config.yaml
encoder_arch: "efficientnet"
model: "image captioner"
dataset: "rendered solids tumbling over patterned floors"
train_examples: 48750
image_size: 32
crop_scale_min: 0.8
horizontal_flip: false
rotation_deg: 10
tokenizer: "word"
vocab_size: 61
encoder_norm: "batchnorm"
encoder_activation: "relu6"
encoder_channel_attention: "se"
encoder_depths: [3, 6, 3]
encoder_kernel_size: 5
encoder_stem: "deep"
encoder_expansion: 4
encoder_widths: [16, 24, 48]
fusion: "cross_attention"
label_smoothing: 0.05
decoder_width: 256
decoder_layers: 6
decoder_norm: "rmsnorm"
decoder_norm_position: "post"
decoder_activation: "silu"
decoder_mlp_ratio: 4
decoder_head_dim: 64
decoder_fused_qkv: false
decoder_bias: "all"
decoder_qk_norm: false
decoder_parallel_block: false
decoder_inner_norm: false
decoder_kv_group_size: 2
decoder_positions: "learned"
decoder_cross_attention_every: 1
decoder_tie_embeddings: true
init: "orthogonal"
residual_init: "none"
optimizer: "muon"
muon_scale: "match_rms_adamw"
learning_rate: 0.0064
momentum: 0.95
nesterov: true
orthogonalizer: "newton_schulz_5"
adamw_lr_other_params: 0.00085
magnitude_pruning: 0.3
max_steps: 8700
batch_size: 64
epochs: 11.4
lr_schedule: "cosine"
final_lr_fraction: 0.05
warmup_steps: 430
weight_decay: 0.03
adamw_weight_decay_other_params: 0
Rows from block 2 of the text decoder of a small image captioner, named by matrix and row number. Rows with one number belong to one neuron. Each number is 128 + 32 x the weight over its row's rms, rounded and kept within 0 to 255. All counts start at 0. Numbers have three digits each. After the name is the row's rms in percent of the matrix's.
Before each neuron's rows are labels from the 100 texts, of 14976, where the neuron reaches its highest value: "fires on" is the input token at the peak. Only what is clearly more common there than usual is listed. The data: rendered solids tumbling over patterned floors. In brackets: how many of the 100.
# fc1: MLP up (decoder.blocks.2.mlp.fc1.weight, 1024x256), inputs 128-255
# fc2: MLP down (decoder.blocks.2.mlp.fc2.weight, 256x1024, transposed), outputs 128-255

fires on: "teal" (7)
fc1.374 038:128128128097128158128073076128128128128128128128162128128159128157074173178213166165128197128128164160041128157188128128128128128128128175128128128070128068193128128128128128179128082162167128128128128170128128160128128128085128195081128098082165029128159128128082128128128189128173084100184128128128250085169128128128128128128128128128193160099084128128128128128165128128128128193128
fc2.374 040:081101128128128076086102128128128128167163087161128161076093094099157128128101079128128128128197128128128176128162102188128128128128128172094159171189128128128094073128164128075185082099163128128172176161128095076128128089128128163076092159093195128097092128098163128159169067128159128128128157128166090128177128064160128128128153128096084128128128098128128128045163078128128128072128

fires on: "blue" (8)
fc1.727 089:090100108128128110144156190177110214162146105091141149085106071064160141148109145128141128176102063076144160163161093128128128152163128163149105091128145173155111144128175109164199107114098109096090148114139128109128101164156128128154128165089144128108128170103104128159185148107164128128128128142190169143144101068128091128128164128128128164164144128128154128109154216128128159111141
fc2.727 096:157151143142181128128128128160181128118128128162138183145168117128087140128117112160128128103068114105141103113181151165170096128104062095128112128147157128109128102114067065128128158128093128148101089103096143110177091128148109128139107128128099128161100128143078114140150071128098128142096128163082108086161174128028128092128128139099143128142090148128106164076162142111103116106078

fires on: "teal" (7)
fc1.180 125:128063101115197128152176128140128050128177139116157152065139146110175164128099113128128128128118099112120128159138113128101172070120117097116178191105173128176128140128107142151154088175085147128128088188168114096170144099191128105067142165065128128128102128106104192179075111137162094093176154204071153119138136113142141149114128105113144157119144141128148108119149128169104158156087
fc2.180 108:149128128097070118128081113138143128128128088161151215128095128147050158083128128157111144118166128128128080128068091117038159128078104084183154128128115145148128172098128128152170093109128138154139101128118153128142092159103159128128154155142085158152107154150148107100068100149107128128114113142090103108087128096099140145073141118107161060186149152080190165167089113070101157185102

fires on: "grey" (8)
fc1.675 107:094128163101105128128090172148086085114128106115089023138078157112180128108144138089084164173128093217152138128109146112175148116154140111128161128078105099128128083103149128128179174128156108128170158128095202096090114085094061098106145069086128153184138102154128142157128109151170095117141108128144094144109097106110128159146145105091116128115089099128128128128140086077148106145170
fc2.675 117:114146079157205159095189128173128172104101138056092084102102199178128182183110128165157111128142095154104153100188112143128151109146185191150045153105196128095100128158104116116128128128062128167140150098128089190128109128154110140096128143128198170128140085153109128063105128107138149128128161148086161172230171128143081128149137092128128128092079102089145147128044084143116095128190

fires on: "blue" (9)
fc1.329 069:128058128151080160151103156161128106098114128128143154108128178128155128128079061152160128159149089128083188170154128081149161108128166113128128128128183128154128128108150128151106099168181170081079128103128128181128128112098128155158128128167170128094146104105151106169163105147076091172107088058172110211107128186128097142128157097195128102150166101106128106147128087152128128065089
fc2.329 058:087093128091149128128155128128128208064054078067128128074152128128128108195152094110128128058128163151169128128128128128155083128091099128128152173101128158128157128106108095110192128104101128161155128090128096128201104109065128090128086107128128128128128128128128128162209128096128083158060100128147128159128106160147092105128128106161146192128203128128104128207128128153098150148198

fires on: "blue" (7)
fc1.341 071:152099164128103084128128128128149085160128128146110128128097128166128128077091128128082113143085053144128184128128146128169113098102085081102071063128128128146128145080128128128084128088128128150145151165142068128128066128069128148128097145084128073084128166061128128098158199152151128058186171128128101143128128085171128165068114101128128143101128156174185105195107109170096109160106
fc2.341 077:097101112200147197128111109112145096101128093183106160144128128128089105114158108128089128039071142143184128148128094088174128099154128096114128128094128163144128162088211096145100128166128128169154179152149128112191169128159128151181128128128145128182074172128063128108164177128065128148082128109162128128184128149128086092149064087167098143128063160172114128098164110162128162128110

fires on: "red" (8)
fc1.283 051:128080128003128150106128165069156128160183175199073128128152077128128128154083148128168078180152128128158157088088180102128128172188192218187128128128128098107062128165128128156097152101156128160128092183104128128128152128128106128128128172105128128128053128162128128089128128085150095128151078097107205128128075095167060128128128105128128171090128128106128128128128187102128128102128
fc2.283 051:166079068096162128128169128167154078128067094128095108169128128066128078151167088171128128128163128128128128128159128065084128082041160056102153128097128154128128128070149079128128176128175159128172128086128076128198188101165098069170098128156067148155150079128178128128101075106128128128107106128128079128128128184090128078165089154151151165128128075157092153128128128128128192167095

fires on: "blue" (7)
fc1.380 094:068152157128103128154161153156158153128128115109183128115128128148154151080128184144181097106208080128128116128128091150213177159128167145164160128096116128128164162128128128047103084128128144159143128128128087110089128141142102160155171033157085107128104128128080112091116128040090157193199175085153103156103110111181128102142160063128158128128162115153164162106195185109103162176110
fc2.380 097:108128107164114076070148102196149086169062176128069193128168223175150140128091101128104143078104096147116161161167117164128107128106128141099143109095082141100065168144114087128128128143128144114128152165140138193156128128104201114128166168128159110128115175145098083128094056128128083113128128094128128095140091154093128128128147106108113147041128115101128168084222128212158128128106